config.toml
depths = [4, 7, 7]
projector_out = 512
lr_schedule = "wsd"
Rows from block 4, named by matrix and row number. Rows with one number belong to one channel. Each number is 500 + 40 x the weight over its row's rms, rounded and kept within 0 to 999. All counts start at 0. Numbers have three digits each. After the name is the row's rms in percent of the matrix's.
# conv1: bottleneck pointwise conv (model.blocks.5.conv1.weight, 96x80x1x1), inputs 0-79
# conv2: growth 3x3 conv (model.blocks.5.conv2.weight, 24x96x3x3, transposed), outputs 0-5, a 3x3 kernel for each
conv1.2 093:495504460534481502493549520502456535535544468530454556526411429501543579544455493520554503569463488448495490535553461457527538476407456459512537526514435556513546541475466526424473486517466502491530474442476419490458449489470508561533479517
conv2.2 094:448490472483518501484526451512537450569493529457519511465478465469454505477533439511547534408445454505498501550496482475468481577489521513487474450459530513498491
conv1.3 101:542439527496551421579512495522524554537466494548472493419527535486488483513483476492468518444449459497453518482464511576503570501532473487446504530430429574516490534540556488546483556559463521452474469465427552477553501529547471527547494467
conv2.3 101:544493554424527549407513500519514528461462457523406560531529492536549522484410493514556459508459526517495503537428494520474518552502591569526500519541460518497430
conv1.4 102:469470464521484496514605515520494466488480466486500448421518487497445529539488461471455458443513455469459603451513532577521504469459455504448489489562437471469497460417491484518481486527527580458521488458541556532520504443466569493511447454
conv2.4 101:478418543428497537499493499470493511539488523527426490475543519495545523478473447507515486477461487520519503504440550463501439473518469530550499545521480520499506
conv1.5 101:579523539501500445488500546541551565481461504458500478464564507476511477455508442593461469503449515509479486453553513554552465491486465461455539592529492437488451502463436510514464480494485502480409527559476503541551546442469586500498522468
conv2.5 097:556508540506523488547543507507528551513534571519518454583442536496495568539635557522479502597455513541530492502491507513546502475497553483569445540533478492487512
conv1.6 125:553553501508480471507558454458528504521559513563527504478610511489507502457420463514533503463428491498512460474459457486521498448491367512432513474492509458477490488506471400481498482531568502505514491520524477415494414457478507492470526478
conv2.6 100:477468467464593541468537475458462502475519457413431499494418433487536491490511478473520498455541494448450480520461519456499436496483408480531480518531484550514478
conv1.7 110:488471482564474497552535460553608486489552496442606440519489505516532463441449545538544502488491522474437500555419483450489493395524503506491494524504499471460508501517473549542491525485531515472496529513420477514534482546498492477431576449
conv2.7 111:485529402465531493517483493499526451508573497420472478574567575530438439511480524419431528470481528495478504420509452495547486455518512477494542516576555486449476
conv1.8 104:479535518478423429399511489468546519517543441500509581468499492600498497497472434531500482489562498481548442553487461458455491431487503494478465523507503512478458489443545427463476470521439494457448497510443470504526567471523496560440546516
conv2.8 089:519533423479519495473509509551479515430484541446474448526427504486461487533498503520486502502511506501522529534478577469569427461415512522458452521526577504550516
conv1.9 121:483577423479525471468526498469498455482510470513453550461561448485517416540535458474549513534451539562419488465491532437508484466465496492490510499534574443490475439537573504518504516469490501530460481525520530506504426526474502460520629542
conv2.9 112:492508509535498425515523483505379479474498471505555480416442411476526531522454504484534528521472546532368536494536447520553493477502440510502469545462504478528499
conv1.10 080:492489517417446573494499539483500493574520569494463483366522510515569445512500497510481497513539570461508502559470556548521512486527438565473506516463523543531559542497502501587512559478511469459473541492462464524527489521472569440490489536
conv2.10 089:522509569479498533486429489522494535447485469496455525508449538517556431552550497575527521471397557453489490479548514446455523527477541476525498423530483461443513
conv1.11 109:527549467499418475415532507418505530518526518584536444571479524492526478431449457478527466549448532529385506528517485475453476440537518535494496533486510483524505540498480513546482534491521536441530489468535484497593538460494497515538431543
conv2.11 105:496445571422505575468472590540495479517508470501415534485518549561484472526470561537499509503522425513544495540467518559463520525510490469489476461544520527473488
conv1.12 092:547507472543515523474512566494556544542546425456549470423509520422571461529537450416565436458440488466511530478481577536511537512418475471520523505518507490508478482541512519564455510478509504522511493468481539556507531427504501517471448567
conv2.12 090:492426538397467559493447451567603480443489523490446465484529541468491556533567486570523476507479466527443511438547465498560500475512450549531450480488547481534505
conv1.13 088:407515492548570529528462475563473524531458502442461459557465524475489548507558474456473451464481527547551548517509559448528516520554446468504523520520500498489527479454535452467515566525425536561480418480473429513507555516480453478522500420
conv2.13 085:488498482446494526507523480487526503523456491598528554472543523513457505537396487483505540518479458501552528480487501494581487535467495558551542428443492481532488
conv1.14 090:486489542517483518467519518437481456441553471456492519472394453416528498496523517526479493475498538476557520545459508509540546527438494528472532520459498555520500454506585446465451533469428480502502445506452559560503501435468551473581506577
conv2.14 095:492508476493566465430515456607570516549450529500510486501506461553414485553592590450446456441531510466583482449521469460534456476517449463499527472504433501477484
conv1.15 115:515473543506588451545527494515456538532450451519468550515478513510489566579506507497554603547520404489547480444529562593492549520481522521535535401524536488526519495495482520511554454504499529514488517534478474462460476526540457514549454529
conv2.15 111:472483486499511470455544520458499438465501534459483476456443436499571498421504405465575435535491489424543435509504506550549546498455529530483504508541435506439519
conv1.16 126:535536593490569536405561475502514470477477422435525503431497500443501525496467471497531568522518504513517593477517451435536453439463484483535539419413470468518503522468499411478515488563511471520480492502447484518494528508473510483477527502
conv2.16 115:460489534559583465452499480552396500444617468531421494515432515524461528484559497457495418494582437531497585477499504499526542474542549479521492449498580446545563
conv1.17 096:516467539554518436507479496511506522482496506456432482524468530484450504488475534435542476471504512493512557564578533397495490557413436468496491487553488560488517512468447445450474496489560478548508495443461485469503450454548559420503505420
conv2.17 091:497446496498419496509478491543510442566443512522465443549524512539474476507476533521463584440481450514513522493517496487521527479516558519521534504313548490520490
conv1.18 102:517480543552472473452537447515539485481514542528509539488628461475489520492550517534508491474539485469525479488519459515522462470505521509463435508410475484528442521495530467586504584494603511525511444506452490599511518499473516497417440502
conv2.18 108:468453499496482564452464514404535470504519509526457487545527502473423491555487566432475473501603424490536478420464480529476476467502443449473511470502514491493482
conv1.19 087:440481532518519411513538457529537410509500423415510524548487478483449509506515441472450477514501560506462525534527480401505505521454475444454458491533439482480525583471483518526420507430503493467525486486478498456494445445442528532487509453
conv2.19 087:462459526504485555504396495480567466519449506542529538557577536492422507507467532480528432452422441471476476483497442589524501450495452505513539507511495479465471
conv1.20 130:564562525494465387492572550532568558469509490483521570540452530454453520471476457469527500501487476469483546464573516471498454478514497512518558503554422477482443503473512491456446461507483499502525490511529518412577464492418505502482536444
conv2.20 116:494539524542409487576460578483515468569517513510556539514585506521491540502432497443464445440532544533431524543469514559534510480441537519463524570518472548571448
conv1.21 088:482471450517554454466454449498521508530481497478481509571524477485515540548516373521530535485517445495493581486444537444445499608483561517523442483494459486530549486546446532490537510518501607498469547528554472484481502520476448484454480484
conv2.21 097:478505525435533537497450510493454526555470536548542564474533472452523503475411413506409497464565416542502503509511527550430524514481495503482512509425561538519541
conv1.22 090:421495466506519538448521476534537490435532490526523643556448510491512553507513483473557487532531488512449586476448501444528514491528528500514477412511444529484454474479520493541548486509538529508497467489447450471481431409486554484461458514
conv2.22 099:507527496498519542427508550488500516480535525544477542491512550473606496420415467480444416521504514456430402409515389537551518455434484498468463569522435499568552
conv1.23 088:473482460545524494512449511577514449545551468511512478474506536498438511530488447510525544505551486558496514558514434501516526531505549542402464390478473478466518508472578484450501549433517452580525428475550470494521541459508568507479475480
conv2.23 088:493502457459499549458443449576554534509410466506515540468501534529405454504598512486420492467509441493476485386472384485507515389458367474437488513521456445445501
conv1.24 122:490471479464519514495437474484581593520535512417503456482515446635469508463450518478523552520450522423480481473517543470499449490482521493548483539561486536510508526486576537530497459469448452462480548536525515547462470570481459514533519474
conv2.24 128:495520482579457490535507480479457529429505436483468538547451494488464475487493518524565522432466476435440475539454487507439523519479497511522494500464611505495526
conv1.25 073:516500475559484500518531490443540561519494511491565511518457492481477520477490494516464529474446466552463557501512560495496517528463484386521432498525489472555561491523418501547497453437515511404541463504447532550508430534411542572526521490
conv2.25 083:459538497393492508472437498507571478512480431537541515482555472448495514446499506567537563408528478469542497548433536534465454553491535527531531520405577531495566
conv1.26 085:510467532425559434498490557527531483436537471373489438452502506442452465519503462457492490549503522470504487449502511506414485525541516579496571515561434454504485560542510466482533560519466544496476502543525490511502510475467446443486539514
conv2.26 090:521480486506533499545549524466518511476408518506484537475470411553524434541564546490543510473556545433518475498456517519477477505533545477470534533545609501504470
conv1.27 138:546600489485539411474550471509442521532527515575480437473516518546516508501513453481488500478475441491471495519414528454482448501461491504458505541503421489523477471431493465546564474523533459521495506447547590431527458476516492451548565510
conv2.27 104:464481482444529507471486507499541445518535489506487526495511484460566503424436403460580494499473472491432473472549517417523492483552529476554474553528471492559508
conv1.28 078:474485584556517445563466524521479483473587479464546430472430489500557496544580474520553492498430497549516510519537581499455464508499500438526489449554518438503488448501490523464454471536481469476503479430433492458506533506501573557509479545
conv2.28 082:505524434427506531478545452585549547576432543483495425537496554423511550532533539517523510473458473482486513474511566535542484456500481515528526539500574495499417
conv1.29 086:435514450563501500469513488504484581499452586453527453543498520410598537474476456557543502551446461502497513511500533553524452459490539427574462543483574440478493497545437478537482501525526503474453492528515469468558521530527518485481468520
conv2.29 085:490486455421496595520484503505475473501516500571465502535533494498441581500467499458515456516483463493568516552516552589459567502504511490543583500432538479534504
conv1.30 100:466557464561529464495509527529559522500539589520481437543500484500540485487438516505535525509485478453460487526568450501565484381446505530485473524515480445484514528446491522441476455484544425500537431556495547432526556506442472541494483460
conv2.30 109:505469463525490548482407561495551454547571508492471481548486550520482478530457493517476415512497436450542465512499553506467435585460513503444445536590444479540440
conv1.31 094:517488445469506527441561453440486561444477513499496439498486526454486507471433521569470478502467419514552518502516546450444486500523453606572499559527515481549522502492510508472498456507537520498506576479459503533531476563617511465511550484
conv2.31 117:532470479561504509483484464493518440408456523519558510466515575458468511488566395486509478538481378541488458475495503496407565514504544490504527509568558464455494
conv1.32 088:491543475537519481545530478518441493515429477481548483528503444469480481551531504518476500479461603464490516533587461479514477491447503411512492505452477419497468474473500504603499478513475455442536504396491562428514490453450549541506469502
conv2.32 085:498464477453494461504448459508536547552467528498510468553560511514469546544536510515563494443400469467505566514546520514490558499565489503486484505511561510458503
conv1.33 111:488523564461474466515577511509444502523437504526390530502545550440538495412506483511460529567484444473445530500506487518518522448447550506517462484426525505533434537450407554502546506574428503446509514478479493493488485527513500546472509492
conv2.33 109:508473439461546480466494503453553496490489496448469541528467508411480443487489459488490497476502511513497530567495545535454586569461578517490506474498398487558441
conv1.34 110:523456521489485575488542542526468519474542565502517567510549488493442459508452459477479494485497500490523509474570552465496420464533517467536546527511559459427545516471487576525573477485439523534553442479491452573498494518526459421479429438
conv2.34 098:562469466463473534546451459481467514527483542490508510513566533493488544456414544506550504472567471525526521509472472518503521461439450490445542490477527514501515
conv1.35 088:522528476550449511521518501486491523484530445531518479414547508470559444469517472527479457466515513447531498473593487531545414547408491450457486448539471516506508511543464398499523492583508511485493522421502474473493493579472552511567523475
conv2.35 104:474555487426518464421510482402565540529495477478468458467514471470521520480570470481499521504463530519508540529504528501451443553521572474475427511410486507474558
conv1.36 108:448563514462514486501520449464556520516510540537462503558422505521462499487488482623487547516490505477508403511513418465542471469526469473454442500440579497531516503490481509530442436561589499499523519451568454505478508508518479469455491467
conv2.36 105:478475553436528535566430510447426477496512497519431556527523529489493510459473514460459511470531518473519470560484517493428496502467510476558555505516472510533464
conv1.37 106:560438443482522466487491533618485498507510547511495482448399519481441471519490530512534547511546454479455507538494442522543446516475468537521499465484530485441578489492457480505470455459561504523589574476477489588461501461510523554470502490
conv2.37 098:480560467513496573484459426528584423482503543477384438558558549523506510476457501431437471467501480497541546565504525511518508540579513506527528549540485482506474
conv1.38 065:429540476418546539418419536484483511541495507487536405535516485484565512552449428556483505549444451492518517519500475440502573516560552541499457523541488473491536487508409440483472488476485483475521546495535505485537545498523472451461473465
conv2.38 087:493474488495523602466473526505521556595428584468508621539529486505479500583462484520468528479460437537521463530461530489508558511467508497469490407492573493514511
conv1.39 086:534499490473517487463531551429468502545486472519523471501404498429517499548425493517521501530444536421479528545497498452548519504540503544508477478497547462436534433547460447507440451473529457476581582523489533506535481517435531415466493465
conv2.39 088:459536528510478535484490567496551573550469563461479470487575477543505491571469504504462538457562430481503551531484532500482582519500505517507471483475545508501522
conv1.40 099:502456467503480516362504513451511433481524536487435515514534450473474503458453503548505533446547489489500454491478527528537401491523539519550472532522479475512466502482551495445508486563425477425469491471466511444566496554598505535535522484
conv2.40 099:455496483492504516454560506498492446464495624566501457528544501518548517469506539501483480573483410494531435497528557440470509511488586426539493509511526472582474
conv1.41 096:558522491503503520438537575498497531429508487464537474484362499485491434460501497556542425489485526472508504533423480479490465468601538530535489520530472504458553496520460533493506558504466482426506538580460434532465502513472488464451501493
conv2.41 100:434507421502542523519514453505587504475495486516503448507585550459459540531532511512504501477508471470501506507549524476494543554556508525466453486546558529480471
conv1.42 111:512482504498536517466526488529493569518566473438457452526462448424459482549517482466414511511514453460547490466513501490527443532492421528458537467498527402522542565489507445494386471489506533477480520523527482488516470516443509467488560407
conv2.42 098:508474499537473474526482498485468489546491498517565560458508435570533507475508461527523501486497505473475530523478518548490576506531501439500484497473510471500477
conv1.43 078:461468515445502519484487469564533511506575487456555514453457519491453574547528504487530502408540536535521542486447493553486494575536450531522498420516529527521516490471576484530505541464517531522512441463441490491415471436495553429431469512
conv2.43 091:445515460469584514500491453517530498479542529486476531462471495507529437455505528516508531411442431510469509394480451567513475461494480517513470494420534474511405
conv1.44 090:424528477583511551528576512447530520473438515523481488493497516412549456481470458597508490485454526457508496516576464517483510484440536477552507604465472511545499465484503480519486568579498517502460455492465494497546556537444466562509494505
conv2.44 093:503474527425529554449495548462562536551534502486526508514568488467536456493460532483425516530535483489514530536527517591440454549514496518459479572478541513470539
conv1.45 097:481471490456494457507551443467481468469522464623470529450534504550472504563473509437464519468475476533444454515493494448556519543481587463509559458493487523464522538495533480466516571552447531463561491464495544581493540487438507489434474541
conv2.45 089:524482453517484466506459487538492503525533549520543479534466529466509486530441543546536482496560535499536573492488456581600473506513471513422478469508416566502477
conv1.46 100:495493519478492486548519502469430576485468509450540525452469557506554459450467562454439507510521520514526537474484502421548487616470466494572595509464526513464499467453497501475513531448443518523512507479443513549457484530405485455502539459
conv2.46 107:472505443554470523485512443512443457555553402476529517512469489488482498543566578474518475485537503539490556514492501532516507524507506484490496489465493474497525
conv1.47 095:497470484539414519479485458483442456507531473544464459493561506534478472472458517512537535543544560483457515411488517424484390466500551472563498558568443518480494554493508477507569453490482475477479542498563567512479430516456500549475518480
conv2.47 104:498540468502538468488461506439517473434571483460490452586535500498508515481538496537492524496580500448403434541516531509516531474506473530511470502574558470383545
conv1.48 113:541459487537466494515461457631501447485479545558531482488513514495541510493516555525577515564448468522528499492464446515519534525492409480466484459530475540407458472478466553483547483512530493586517467498525486514485443518593493522461505563
conv2.48 104:438490486486535602456492463528545532551538526507480524504532519449515508502505439470525484460552512576512496466494493522572560479538506453479486556640493461458493
conv1.49 085:517494551509524484544449473493542506550538477450483394427492484548485523513494464458460512497516503589542487461530471420532539465515458516368491531548481479451490514476464461520546527488456466520443492520541497481480493406456537512473436530
conv2.49 091:516445481440540527522452486482477542561407462551444481537528602532531453618519553463475493432505442500497464488485442519478488430469465488496533403501539468480500
conv1.50 091:510515493402508413427454504565510463534539495516512551554492494514475472532522497549525461563460501563487468473478508429481513504463480539519494499509481444481558477392509461450480441524510465488512489474538523448500518450606484511452585487
conv2.50 100:495452482462492557461520488498492511471443568550516482548527519513485461472501537515483489480485475525502528537483498540493516513458512512487473486553517481527541
conv1.51 123:527556491488488484494498460458408463540502378456505528511470532525453459500486447462529504424511482480496476476571473454497522525524500500532542510459459553492505476499497413431454543490466469585541533438509462500429511539440431463494476531
conv2.51 102:525496500508475470496508455469514501503560432497494472514476488488412529551505553439515547480559463500445567517474467533463509550458514541402540483457549521481467
conv1.52 107:461497485498508463488607494526500456486445455505557605524451534505489543525556471524462507521513510557531558471508515472480459475527511533509488507552495476513445473478503465426504423449531527526502466415554405509537453465480515439420463479
conv2.52 107:494548525476508547454475508463495495480478613502432442507492516520474538495424523477508504534554460486467464457560508476546467480471453491531531540532474453541490
conv1.53 102:564499490463499467526560427441486471510513557549388525551560479466570494453503532584456522469500474457476501415486497477494492437514494540469535508492555517481511548520563486484488504461476551583507457483465520511461460414516472480540543478
conv2.53 097:484438557480487517438468548483476438423596509448422422480468507533474524507580546454461501465560506479523509509479470545495490489476491542567428523548428547522479
conv1.54 117:510447501515531540572506463552499509488460572509501513488445513461429497561446575499486538497457435524431536441524520496502420553496501544458565452529560482495474442475467513531590482477462490514570536483485480599542516486526474517509456490
conv2.54 110:487492471447487563485451476504491551570467505505527496532623522518520532451381463448509507435524534513524497569499506565502470486531504513482492508473494527482502
conv1.55 090:457493499554413489518539458541469494476541549496541482471475517528520581559516375458503493458514487504527527483510576511429444489537547488486405486522467464492440473500523519498447523507509532526479456496506419539460548506451586526462531496
conv2.55 089:491495503517538573492533482565450567562422559525476509560531526500416547493518498518507476453484474493446491502485504530491586463443473504516493520426556459526443
conv1.56 096:473460555489539506470441500492549484480538432494530470486469432492410404505478502470433560459571553532520463482476536512499590556508421516479506485528443535573468532476493453462451552479497492483534534517561464500438514482520464500479544529
conv2.56 093:476465484515559525468475513554565544485517494577471529522511451479470501532615559519499503541483429508532502453545477474456483443511517445505486485524578442422512
conv1.57 098:481458576472487530474464505491499478513522456463455567487494510469466501493480439537426505510562514567471511544516460443542485526535483513436454486512544562458539503491492468479491496466435440559548404459411444538509508448474523554454448441
conv2.57 095:512458496460564443446516460475454490463527577467518466522574479467485510488449458493459484510457520462580457466393486463559459474434469544491478481485430454556510
conv1.58 104:504448501559543406540558474475523526469484476575533537545475509470463464509478504506416542456444434543399506437522493513479507461527451402447537466535435527486493476462525468500505503477486499481486513485535526469494406458461483529446468499
conv2.58 104:429482507473547533485408541534465530507439481462499531539540468562556556464450376463507467431504505459545469478534477499500618481416493546494477538535412582467445
conv1.59 090:485517544516552472487485500555525507608531511478484492489595534453420508517582475484468584460458548478476514457502492521560494548504454494464506487498533511510612536525467485520461535505451534506471522453600478453448538466474483500498549460
conv2.59 090:502451477417471531515480496544560489523476534504498483411479420526553484500530513522454500486472502463543462514495518459488475527490535440539400499445538530462440
conv1.60 113:500446507481490588475624559510486511489559492497533522460537515453436579456432501501571510544494557487521545409468537454536495508504478492494557499565475533521473526504528497464523486543464411535509501521520532487551496541452472518540532447
conv2.60 117:491495487564602463443521496520503503502563527482468467482460485474451488509588577454508465452603450451479511497491496478470483490518496442521465507503555456515559
conv1.61 108:514468514502498479506524519535537473427462468460513427493487485479503477497478590508463548502559551484486441448517534537445494567546438395488508424442478525465486529498549473448488490489447551585469440485520518529446519491530497586532539468
conv2.61 117:446521519542501557498489467427487506532510488481467535507454534479523530598572470536486440551541468542497515463504513458532531443553503523512508542613511432436467
conv1.62 078:517457516537499480561493415493510549479454529453530447457522512475473463505454412461461520489507552468424523486539550516466503534448488428470494536511437491504524556504477519553449561468495523381547512529484560488537508556434519537531463538
conv2.62 090:507413517369496512508464531482496499550467431531497460489483478462469543483538519477508562450450471460494479563519506555435488518514481512536523502435538585516571
conv1.63 094:535476432494465518462485486574485438510503507549576448461477424533450465550467551519506463496458461518458424464500541616520518501521527498472523517477467528428418472560442519477502500441519425513514447456511525496467508549543466485498491528
conv2.63 103:455469519464496582485495500500546405511489523583425514488528498446510464434488484451548469516479458462506513471518507503586516459516417544455483504539489480444434
conv1.64 105:513504506420493473470505430445479522506472580504410448574477483542441421466419503506483436449517466464442509505504503566488480478524501474502462565539524511581482507506506505426457501537479503444515482496466464474576505406470489516513490478
conv2.64 127:497454583445472572515482543433613472510474536542502539487520488493476516496499482543460557509451528480525511508459539489450476502450509537538458565571442513552474
conv1.65 099:446478456533538550508501569517488480569550507460513555493442558561479460508487430491453494509569551547549532525499496501534560520490502472396534548487474483474480498495465507484486551467511498554534397459477540537543481465455476574445531448
conv2.65 093:461437479494516505518459470545583563484573463479463476541476558435455544568465517452516510454583548533588469481474435480567469436458484517510484496518437469478460
conv1.66 086:508485534506555515531553501523436532556459542468467515497440509461505520471468427457465537570512466451491475551569485513520461525489491415513457497563419524550489525523460449488491463495445458492562528538468440482500475601531504598490486485
conv2.66 094:503465512459515513544486545511545481523487484493559523487520503440527511486536547554484508461505496500463525550473550602380546519504521498558511436506568481503528
conv1.67 097:524495465496485446514566509443504474429484518494511473483524516435484479482472436482461495452501428544530448506462434582513479486458501459525502556501495502530439394478540570468521479532421474470477496428514581545505455513483460533573526457
conv2.67 109:495457467492524519483532464409531479494502539487502558524592493507599509475450429441502454473393507438473520485490472505475511521512541553511495540573451486535487
conv1.68 090:453518530474495487460479517459547519507456505539463463525566542355546504492483433487467482503546475472481548553558576522529507560521430482492483556587474536524499466474470447492443490513449513520474487444546548502485521510469435467441495469
conv2.68 094:499468529448474535480473571479564549557490554506576563459550425506555494508479477515489530507591497516593481507450513539433565510490469516540475399445545510538449
conv1.69 129:493468477495452518473504538486616529483524453428479496507556541410482515444455441471451472461544466442438504524543506488441535495540503490552562515560500473481516458520495449483426435446491518488558461474493503520561518473469526497437507430
conv2.69 110:507460521487397555494461513457546469555541490470572489512572520499536494475461463523422489529538494461576450473460480538514538479487476516534491520442518483553476
conv1.70 111:506508467517541505416482512478519566432562534451477457456563531598533495486499465436417476476547507505476519523514450445477485428499489506496472545500439507501503495424591533556458505521516480474537466494476495449488569469510436498470563457
conv2.70 102:502492487527455598442461541484501497403534456564486510488500450464513479474515459483471512511540415459488419515517497475463437518485525473483433463528472536512487
conv1.71 097:561509520467531466447519543500489490477498484456562465420459470472522456530464403488491469484481379456519491526530477572422509550468470528469519470531531483462467441532572531507525506529531483530489503543529562476548517464479574460529427485
conv2.71 100:458502487474471557516522468511533528533491538454435563548543548489479511558574561498516497523508467531450457535476453475533518505444478521544508506512512504483504
conv1.72 093:496463509496531473515402495479569511455515463417523564589492495511436526503584544479427447468523488470524461509477491505492525486479432453529551478514428513482534564567456491499515496507428432508493531528531517411558478491466470507507472469
conv2.72 098:469493504468522518479476529487511504521471501562505574608517634485487510528561541526458489478593546520480530498551493485554447500516486497503500527456507570570573
conv1.73 108:417576487462551475516516441495464501492432491536459520595512520551495512541471506516523467502470456450453457538535540451539479553530463488453499533498382474586463488479429451501524474527524527512520492568529413440506507481483505517481505526
conv2.73 101:446523541423519517539499562480455488470433522530580567466494467475529457426462424548437545503490490528525545545432530530427499499541506470527536569482440598532484
conv1.74 086:466511449453521558494495567491532456508474502443556473564418428429474507528529544543438546397542516530481487522549473433497524503523533522446468435517502510455529508461469489544494548459513425564513485538559481529486486449500548480480503454
conv2.74 094:479477512512518486472450499560622533517462483514503485587588541538391507484467524472430508482535428433474483489470404460571482449480446471480522440496511490469534
conv1.75 094:494514469606512497505547487534499520544497516483501508576467541483467587546519525447513486561479427575545475484526470475542478501483435466519497428478534484539455536476460523487488456501470453563399460626507525499476486475500502551521498506
conv2.75 107:470547444473541457511527477527442429498514458502489544499544555458475509529478442461504503474507502520466558463520484467519510554507539453503528570570458514556446
conv1.76 076:546448504429517572432513562486496477583478455438439438473477531462579563508500530506517533569541501466543515527540568444473485504552445564534457461500485532539522512482485485513479426526514481475451523513496448453510486517461440442489480465
conv2.76 079:523468482554526581488569480498499556464485570449559502478471471449511491572463484591501517456497485549487528520496514490467533509520534478438526468583559471503466
conv1.77 100:572552433522488538518478461539505473467536553505459585568469477508473560535506477492505458512570491515526469459526520491484416513480540508463420497524492531569476505514478532456461437518486502534528532557451427488427456494512540532527399539
conv2.77 104:512517498527497549473489508492581524557438502437517447475520498504466565540450492514541499473463470456484522500458476534413569506474503480498461508526474528546474
conv1.78 086:525521507499590479448551553483558467555572484492471487467542453404551498518516518521563494448458452514539481507488484483486476457538493482442478494543413484497535508476437503572524505496586568460515469438534462482467475425457509519531466459
conv2.78 086:468493567481487497443513509476550502577509517457486479533579554545526513492490493485484483455565452473540505476554491502509445491572482495498494436543541505494522
conv1.79 120:500571474510522495432485528500538504516515475487428535467547460662526478534539474455456495521528534511491472542511535474494553505503601514563497485509543475496480444455576614510459503487470483530508482474533484530495510525515466507526497575
conv2.79 121:549558467606449380534518468540452511512520530527452543535459533471483498522446508531525505510563558576453556454503494475511457479512519493473491483504503489553494
conv1.80 090:514484449513485459522423433596546427479508488474514413528514493455549503498541462568529566487512517559503498533485479544440475559496552564479446473517504539496493512488547544542494565493529477453515504523479541537444460534488524541478390517
conv2.80 089:483470433480582542513490458486593512528469490483484508527541520507404531487550533430525429429510401471472524453549450527543523429609455473522489469514477515453500
conv1.81 095:551558441471461525445526437595433503536520422476484547476503541460499490430538397505502493518460433514512525483470499489543450434555501534472484497498512460497439481475536438455472465515539483479501571504435526538493495557553516457513547508
conv2.81 096:549459552572476555524473490550491460483494556504514485468493553528456418491500534497541484468466447493476456508529575535490470484526565526505499448555487467481577
conv1.82 114:535526515464496568515527440548528508497500596557407497539531524602497529501546570491493523524552478539587489500476522512418526461506530486531459495521475462483511531510534606530470510544573538530527496518510485527526506535573463527539463480
conv2.82 106:513491555521439429506446580504528499443553497459499437494475537470548485513458449505488441507533486506465494479540486453515439507547530511474496565540477453477468
conv1.83 089:501518523498423501507412455482512522520543555480498471509538467507503536474539414530497533511519567533476539474472527473459473498521544488453465541466455572533541523549470447539455531477473547487472467504388546587451486555417482466458466510
conv2.83 097:503465535456525538531485474504518469448495488509524514490472455502480451523441557478484516489482505411522451518495476519395585499461515479519484401395552564508499
conv1.84 103:553466452512559459564507470472462473475483465531594503486481499468442585549469562503513521438505447450503541503413531511506495554482522512484527514535478471547404383479526508499486569462505434520455475559535526490515506466507527498537512509
conv2.84 101:470532454489561531485509480532492490555452507531507549463529427490530469433536426443504467425518497436486475508510472496517433466458504497472513489508497507464506
conv1.85 092:566460500457487513501454482433501517547547572473472501417503540526530448478456522500502505471495562448490467476561571532485439520503482501554459493479544482532551559540430533484508507539478558480498588492453460570516501556473495422524450435
conv2.85 105:576488567498473532481499524450527477464514463476467432423511518570496491532491507586503523535443577520510565511502543511468527574430575513555473479491492470463612
conv1.86 101:586402501475509467488512506505553561525525479439544446484460457510486479463553604520445503536455512469493518440497481511495506389486444511564503535486466465437487544487499519456522530576539432474506491507519515485537429558464504489507532472
conv2.86 104:499477521507515556536516508504592476469476417474423508579497614531499548562563555469503464519504496496505495522436492495542507501509442559602466495571579534513493
conv1.87 078:494558482543446555522546551488496489533504532490438440515485505409507483516475506537516546577499472555487600548504497451481476555524517416489459505545501587435522523540523454456488452507492506521501477532566437494495448419487525498437495469
conv2.87 085:451485485371507514475453529509508487567525491541486473478577466438524493420436488558512424377536443504525427517487522460477481467476467489527551457487543461468472
conv1.88 119:534502597523480499455469510485587597483552459478525488503498490472443478456512399492510506506499450465500503494512477480467460535508555516516548467522538530425469476543499410450485452491501476474520489469438503462573561519481514569421529447
conv2.88 119:532485539488445559473505542511499495514447587498517474535496548465449519576500530501484489486477391584499568488483540426546505464483519530482464498503539522518424
conv1.89 096:499476508518529522540476486473538491535456485365505492465476515470471505501453454412576540520460500460477527570605516498519465510379437466512491497561539506467521465463512505567471476499420542506510480489455487489446451518503500476503521489
conv2.89 089:528435465519421487503481506531492459524534441475491463481513511518477495486493556487499488445530460472490464531442522524517466547484484529508584569412576498540564
conv1.90 101:509495421511520494472461546495506524516556465459504477431512491485512513579419478489537471469476496536500510448440447588507442438553498548454519531446390481488537497501506581545504548468500489498514535466453491561548539503522496433502474427
conv2.90 110:466506546510542468497503484477439435519535486471518476508541464520562520431501488434554497496476583490525466491491511494496518462489503501524548482531495480447493
conv1.91 089:507411537539519498491401523470505549474516479486481470473445424561431476526491481465430587547563467501536466483492536454551497511509388470489519516503499460531517519465499463446510500520450523423564518551528482535504517544485442526519536469
conv2.91 097:528511472495496502551490494590440519560465505555426531540413521469506496509536522515405617465484545555549512557492505560451526561483539516494495453501566512528519
conv1.92 080:534473470450499422486504472552490524469491526518505514561475524460556543506522383511517431505480435442534522536485566565496464500522518536514458515459466545497492469526532507514494430500579523474539550427481495428481456518472497390505447483
conv2.92 084:505486479488503542486495547465532500506458610478558496495506567534488543473464449483478477497510466569428478504551539516458559515498562532475501494510451536538515
conv1.93 108:456531542478439541544552491551513497549466560431499523506599511472516470479468513557513555488506551464556462554492486477603450434449522492516494496489564509475497619481568515478529498493534547481465511481469481462491525514523524508573498444
conv2.93 101:477503477541541522492471475497498512516497504449488507557477490555540509561575545480515495507551498471526479509585530452500397496512503441428452503533491459490574
conv1.94 089:433458472435530563477489521464473536453473484510513505487468478510544485440498497558457452536501506527478527518529484463571526513546480549522535487574379559505530500405466458512568514502462505457463522512463403490483470525492506408454510500
conv2.94 083:473544501520519522433510528470532500496513525497484558568477532451533465494477488487465471449543433510524573476508580425485549494522575529443491444528564504522463
conv1.95 106:472576504488481604493540467498522474555481506535482475487529541585558498519565530491498504471553505512520486511514531493451541547526578550526478487442464464488511553497523552502477523558580508602449493519526472515482547465563427503584476484
conv2.95 096:517477512498467428446502524516524481448544494516425497483498532419493488480497529550559476492550524501492517498457499527538460473544516543495546510580500506488471